Rows from block 3, named by matrix and row number. Each number is 128 + 24 x the weight over its row's rms, rounded and kept within 0 to 255. All counts start at 0. After the name is the row's rms in percent of the matrix's.
# fc2: squeeze-excite expand (model.blocks.3.se.fc2.weight, 384x24), inputs 0-23
fc2.48 098 [125 130 116 120 123 139 100 130  82 141 161 118 118 118 130 128 136 111 165 187 165 136 176 123]
fc2.49 041 [109 151 137 110 128 103 106 159 157 117 132 155 129 121 136 120 128 136 184 156  65 147 137 142]
fc2.50 103 [128 139 128 131 140  83 119  86 137 130 122 103 104 118 144 144 133 123 184 171 139 120  80 143]
fc2.51 084 [141 124 129 133 106 131 109 144  79 135 125 127  94 120 103 131 131 115 208 154 111 116 148 120]
fc2.52 128 [121 121 123 109 135  76 139 127 142 170 144 105 126 122 163 132 121 135 160 184 167 123 108 117]
fc2.53 071 [112 139  94 125 122 131 107 112  65 103 152  88 148 150 131 110 149 123 164 150 145 148 110 142]
fc2.54 078 [128 139 125 115 118 159 145 126  95  86 145 155 127 106 155 147 138 175 176 136 143 130 163 104]
fc2.55 096 [142 128 126 126  81 129 142 123  97 119 161 137 138 150 135 104 157 127 144 143 199 116  92 135]
fc2.56 102 [146 132 138 129 125 154  74 158 127 162 170 127 119 113 160 118 143 123 150 100 170 132  98 109]
fc2.57 150 [125 123 127 128 129 113 125 131 224 130 130 118 133 118 130 122 121 127 131 149  76 124 155 141]
fc2.58 059 [125 116 145 100  77 114 168 151 108 115 119 123 112  95 114 127 149 150 153 142 144 126 187 129]
fc2.59 088 [111 123 107 134 115 130 129 127  88 117 129 124 107 120 167 160 109 148 178 169 144  92  93 143]
fc2.60 169 [130 128 121 112 133 130 137 134 106 108 128 122 135 136 128 108 119 148 175 143 122 131  34 139]
fc2.61 110 [112 124 128 112 136 145  95 137  86 102  77 104 132 133 148 124 116  89 150  90 142 121  86 130]
fc2.62 071 [114 150 130 128 150 132 158 131 120  93 117 170 134 111 153 119 117 161 159 161 186 129 105 108]
fc2.63 070 [124 116 118 105 145 146 103 168  88 160 111 120 131 124 137 131 139 110 153 119 198 107 116 152]
fc2.64 045 [115 105 144  99 164 136 173 159 169 138 156 130 118 116 116 136 139 173 137 172 130 110 126 116]
fc2.65 059 [109  97 150 141 117 134 151 152 128 168 166 164 157 108 116 110 124  93 110  93 149 127 161 114]
fc2.66 045 [133 115 119 115 105 155 133 128  77  96  90 154 160  95 147 121 116 138  88 101 138 140 128 160]
fc2.67 046 [ 95 118 142 149 149 150 112 104 121 139 152  88  92 145 164 125 153 102  97 113 125 135 159 166]
fc2.68 075 [116 113 126 100 141 109  84 120 121 108 123 143 126 125  93 106 151 125 121 185  83 123 168 142]
fc2.69 076 [121 133 119 148 126 123 154 146  73 105 129 149 133 117 122 140 116 118 178  78 148 146  87 144]
fc2.70 064 [130 142 114 136 137  88 124 143 147  99 134 122 128 136 149 112 119 120  96 135 213 125  95 124]
fc2.71 074 [138 114 123 136 131 119 109 103 161 153 106 127 104 158 110 113 150 127 133 101 208 126 136 106]
fc2.72 105 [123 142 117 129 133 105 138  90 129 159 127 114 125 108 141 113 140 121 121  38 149 137 107 141]
fc2.73 087 [120 123 129 134 156 125 143 146  85 159 113 142 125 142 130 137 128 136 169 137 194 129  78 135]
fc2.74 156 [135 132 120 115 131 153 126 134 202 117 116 134 120 134 125 115 128 122 107 203 102 134 128 135]
fc2.75 197 [130 127 130 133 133 129 121 132 208  87 111 141 135 120 139 133 121 154  94 151 177 120 124 126]
fc2.76 071 [158 135 125 127 146  67 148 134  65  86 137 135 134 112 152 145 141 143 141 117 151 115 120 140]
fc2.77 102 [115 126 139 135 110 142 118 129 201  92 154 158 124 141 149 131 138 117 140 138 184 150 131 129]
fc2.78 084 [132 138 147 119 109 104 134 112 142 105 140 117 130 123 103 108 148 137 170 115 160 139  48 142]
fc2.79 076 [127 162 104 116 123 128 124 142  80  72  71  95 123 126 114 130 133 103 116 102 132 121 128 113]
fc2.80 061 [118 130 109 153 141  99 135 107  92 101 117 136 144 128 109 112 108 140 206 120  98 112 132 111]
fc2.81 110 [123 139 133 117 119 132 116 136 201 116 149 148 122 144 134 132 122 110 148 125  77 145 183 125]
fc2.82 117 [131 136 121 121 124 103 119 117 125 101 126 129 142 116 131 124 135 152 132 175 221 115 136 123]
fc2.83 065 [127 127 161 158 145 102 124 129  82  97 137 148 127 125 105 109 149 139 178 125 184 117 118 128]
fc2.84 162 [118 135 127 133 148 139 117 119  96 137 127 137 123 115 106 129 131 132 205 133 180 141  83 123]
fc2.85 093 [133 122 143 122 113 126 127 127 143 158 128 138 149 123 104 116 114 121 214 159 159 129 164 125]
fc2.86 088 [137 137 145 119 121 161 119 135 116 141 119 117 114 123 107 114 136 124 108 183 142 149 208 136]
fc2.87 054 [111 149 103  89 128  99 122 120 154 122  98 161 118 115 109 152 144  98  82  86  96 132 139 126]
fc2.88 164 [117 124 115  85 131 140  99  71  90 103 187 127 125 123 137 138 127 137 147 138 128 135 156 142]
fc2.89 098 [136 128 144 116 115  98 138 167 148 177 146 143 145 118 166 143 130  70 145 114 163 123 143 123]
fc2.90 096 [131 139 123 113 143 103 138 125  41 140 132 124 132 124 128 116 132 127  92 155 168 139 152 144]
fc2.91 085 [143 149 126 117 101 104  98 116 136 145 128  89  98 139 173 118 139 138 194 139 154 133 147 125]
fc2.92 141 [119 118 138 137 143 141 124 133 152 133 139 143 131 121 114 139 123 118 113 221 159 143  89 120]
fc2.93 128 [118 123 119 124 120 127  78 102  93 161 137 131  97 138 162 113 136 105 120  67 139 127 142 155]
fc2.94 040 [116 111 136  99 127 129 100 114 106 100 141 105 142 159 122 160 101 117  72 138 170 151  97 136]
fc2.95 075 [140 120 100 120 146  43 124 135 127  94 122  98 135 147 101 147 125 120 161 135 121 114 126 134]
fc2.96 071 [142 121 121 130  97 131 148  91 138 146 145  98 139 110 105 118 146 133 154 175 186 132  90 135]
fc2.97 104 [120 116 132  90 116 172 139 126  85 131 179 141 125 112 132 132 136 116 138  90 163 128  83 124]
fc2.98 132 [136 127 144 119 113 180 131 103 146 167 181 115 113 142 157 111 147 116 166 116 165 130 133 135]
fc2.99 046 [114 143  91 101 142 101 150 128 182  99  92 125 137 132  88 127 158 149 122 157 144 103 125 137]
fc2.100 117 [136 123 120 139 130 136  89 111 194 100 115 146 124 116 137 121 119  94  95 138 159 110  85 119]
fc2.101 098 [112 138 133 138 122  73 125 142 127 124 146 141 122 118  69 122 139 116 189  97 155 139 122 124]
fc2.102 071 [112  96 102 143 111 115 130 110 126 106 126 141 108 111 112 122 149 131 162 165 188 115  83 104]
fc2.103 100 [113 116 133 117 118  91 142 125  55 140 125 139 143 145 151 101 143 123 121 178 142 122  98 144]
fc2.104 104 [134 115 119 110 122 141 118 118  52 110 116 133 135 133 150 112 115 120 158 170 179 119 124 117]
fc2.105 072 [123 109 125 112 113 143 112 137 148 164 127 104 150 126 139  94 133 131 203 150 142 127 171 114]
fc2.106 087 [111 146 131 151 145 149  88 110 114 140 131 124 133 142 125 150 112 138 177 170 115 126 189 148]
fc2.107 065 [144 134 119 132 165 164 173  84 125 107 123 100 142 137 109 115 132  95 159 145 161 152 103 141]
fc2.108 138 [118 112 139 111 112 148 113 149 186 108 133 107 147 126 166 125 134 139 128  94 192 113 131 131]
fc2.109 099 [114 146 124 137 140 138 134 127 169 111 129 135 127 137 151 137 118 127 162 183 116 121  52 134]
fc2.110 043 [107 103 131 157  91 103 159 121 135 102 146 131 119 122 116 160 161 145 139  78 116 163  95 130]
fc2.111 138 [121 140 126 107 142 160 127 142 141 101 109 146 127 124 120 123 122 127  92 169 191 120  73 133]
fc2.112 088 [126 148 138 127 146 122 150 122 168 117 121 138 118 109 117 129 145 126 210  92 165 135 141 122]
fc2.113 084 [120 138 121 115 118 136 110 115 173 111 112  99 117 133 129 132 119 148 173  96 167 159 175  98]
fc2.114 103 [136 126 146 120 129  98 155 155 168 132 159 136 121 132 159 148 118 118 143 172 147 107 188 116]
fc2.115 057 [159 124 140 130 130 183 110 102 140 110 147 121 120  91 166 142 106 152 145 160 116 160 108 155]
fc2.116 136 [134 144 133 119 132 109 124 119 183 115 111 136 130 131 136 136 148 145  83 178 189 140 115 135]
fc2.117 070 [121 114 124 121 144 136 122 132  90 179 111 153 160 136 146 146 125 149 111 125 185 119 172 149]
fc2.118 066 [112  94 153 116 118 151 122 120  99 120 106 150 122 121 141 143 114 129  87 161 202 138 126 123]
fc2.119 104 [135 118 126 140 140 114 170 118 144  67 137 129 147 148 145 136 118 111 161  68 106 121 105 117]
fc2.120 062 [134 126 133 143 113 143 112 136 138  68 140 124  93 100 142 139 130  93 162 132 189 126 140 111]
fc2.121 076 [120 125 123 133 120 110 118 138  72 124 113 143 129 127 109 128 122 116 164 132 211 155 125 123]
fc2.122 087 [114 129 108 124 106 127 148 131 114  97 108 133 135 112 138 124 134 135 136  56  61 134 145 140]
fc2.123 079 [137 111 151 120 135 133 123 139 161 125 110 134 133 136  90 111 141 115 136 111 193 157  71 145]
fc2.124 082 [116 120 112 150 130 128  96 123 107 137 146 142 150 142 155 123 145 136 133 161 206 144  90 117]
fc2.125 208 [130 127 137 164 129 126 143 126 165 123 142 143 131 131  95 148 124 124  91 148 158 136  51 143]
fc2.126 058 [101 105 146 126 127 122 131  99  67 138 119  86 135 136 161 107 137 140 121 177 122 118  94 135]
fc2.127 089 [134 116 125 145 149 150 118 116 111 130 128 142 130 119 134 131 124 125 170  71 176 108  66 126]
fc2.128 094 [131 123 104 140 114 189 113 125  86 171 120 128 112 143 137 108 103 122 179 145 139 142 108 118]
fc2.129 207 [133 140 115 130 124 117  99 148 205 119 119 124 127 121 137 125 127 126 120 101 197 137 131 121]
fc2.130 108 [144 142 108 135 135 106 132 123  77 156 113 117 120 118 111 119 138 133 191  73 123 124 105 108]
fc2.131 120 [134 117 126 112 119 131 139 120  81 129 142 117 123 121 115 120 133 131 189 124 198 121  91 116]
fc2.132 091 [114 139 126 131 119 133 143 116 117 168 135 124 123 136 162 158 145 161 142 201 122 127 173 136]
fc2.133 073 [111 121 136 137 117 125 140 122 150 133 188 156 113 135 122 117 131 142 142  97 172 111  64 117]
fc2.134 115 [134 130 128 134 125 148 127 130 153 121 130 142 146 132  94 150 112 140 122 208 147 128 185 118]
fc2.135 111 [126 122 124 111 133  91 121 116  61 129 121 102 133 145 146 113 142  94 157 161 169 148 119 113]
fc2.136 138 [131 119 112 149 119 129 140 112  90 140 161 154 135 128 187 122 142 129 183 128 114 123  85 110]
fc2.137 060 [117 119 166 127 126 107 112  95 138 121 123 139 147  95 138 124 108 127 100 174 171 111  75 113]
fc2.138 140 [125 124 135 136 125  84 123 125 117 113 144 127 143 121 140 136 113  85 151 154 177 127  58 125]
fc2.139 169 [120 117 102 123 125 133 134 122 120 114 117 144 118 141 123 129 111 134 103 133 135 133  25 146]
fc2.140 071 [135 155 115 167 127 125 157 151  80 133  97 144 138 130 167 119  97 121 141 176 133 135 102 152]
fc2.141 041 [ 96 108 113 142 140 157  88 107 113 141 130 142 123  91  79 134 137 167 132  94 143 143  90 131]
fc2.142 078 [133 133 123 121 136 126 124 104 170 116 116 145 117 122 147 131 134 125  47 160  94 135 144  97]
fc2.143 063 [128 148 115 114 152 144 164 136 106 126  88 137 122 115 140 118 138 120 155 125 174 146  61 148]
fc2.144 118 [116 122 123 128 116 134 134 113 145 111 137 136 122 118  92 131 127  80 121 185 202 132 132 133]
fc2.145 098 [119 121 133 131 122 125 127 126  55 111 137  95 140 115  88 110 134 131 141  92 154 140  81 122]
fc2.146 094 [138 123 138 130 144 122 133 152 175 150  98 128 118 113 150 113 140 124 153 164 184 115  82 104]
fc2.147 069 [108 121 139 134 100 121 134 114 112 117 133 122 156 118 138 129 120 137 146 149 224 145 138 118]
fc2.148 117 [115 139 133 119 116 120 133 135 196 128 107 135 109 136 115 146 121 144 130 167  66 130 161 148]
fc2.149 074 [136 144 144 146 136 143 105 125 161 103 147 134 150 141 137 113  97 119  81 161 180 129  83 123]
fc2.150 097 [128 124 128 123 129 118  96 105 174 117  85 142 104 126 154 117 142 124 180  72 138 124 131 143]
fc2.151 059 [146 149 149 125 126 107  99 156  97 115 112 114 140 147 155 135 107 114  88 150 118 130 196 144]
fc2.152 110 [112 124 125 111 112 140 156 147  73 119  77 126 117 128 181 119 121 132 151 165 139 125 108 104]
fc2.153 049 [111 141 138 112 117 102 145 125  67 149 141 122 125 122 171 156 131 144 160 115  90 136 166 106]
fc2.154 129 [131 130 129 135 131 125 114 116 200 139 118 127 120 129 139 119 142 127 116 106 201 137  91 139]
fc2.155 075 [143 117 137 124 151 107 134 167 115 138 133 122 128 146 132 144 126 125 147 204 101 108 179 138]
fc2.156 122 [129 139 128 115 139 101 119 118  77 114 134 139 130 128 151 140 123 127 158 112 203 117  85 125]
fc2.157 045 [119 119 138  93  87 117 119 119 179 118 109 138 104 154 113 130 134  90  87 110 121  98 144 158]
fc2.158 070 [110 129 150 135 128  92 135 136 198 145 165 147 139 126 132 122 131 115 152 161 117 142  80 126]
fc2.159 062 [107 129 154  93 135 134 174 149  80  90 154  87 122 112 123 144 110 139 107 118 122 122 105 151]
fc2.160 072 [137 123 124 108 113 143 136 112 157 143  94 132 137 116 171 145 132 109  62 104  89 126 161 133]
fc2.161 207 [121 137 129 130 135 156 116 113 168 123 125 137 132 124 143 114 130 114  64 166 188 124  96 123]
fc2.162 111 [115 138 140 117 118 147 132 114  76 110 110 116 137 138 123 118 133 114 182 115 195 128  97 135]
fc2.163 090 [135 121 130 110 145  62 136 145 163 129 113 145 130 118 108 141 128 108 171 141 132 120 186 141]
fc2.164 086 [143 113 123 149 122 155 117 135 159 146 127 129 139 135 150 125 138 116 168 122 201 120  76 115]
fc2.165 074 [147 146 143 114 124 101 163 153 137 148 104 125 137 128 114 112 125  90 111 164 197 109 106 126]
fc2.166 148 [122 134 135 134 125 116 115 122 131 104 131 136 111 128 129 135 141 139 181  39  95 126 143 120]
fc2.167 147 [135 137 124 137 145 133 144 148  68 112 128 126 141 120 102 127 134 146 150 138 180 134  63 126]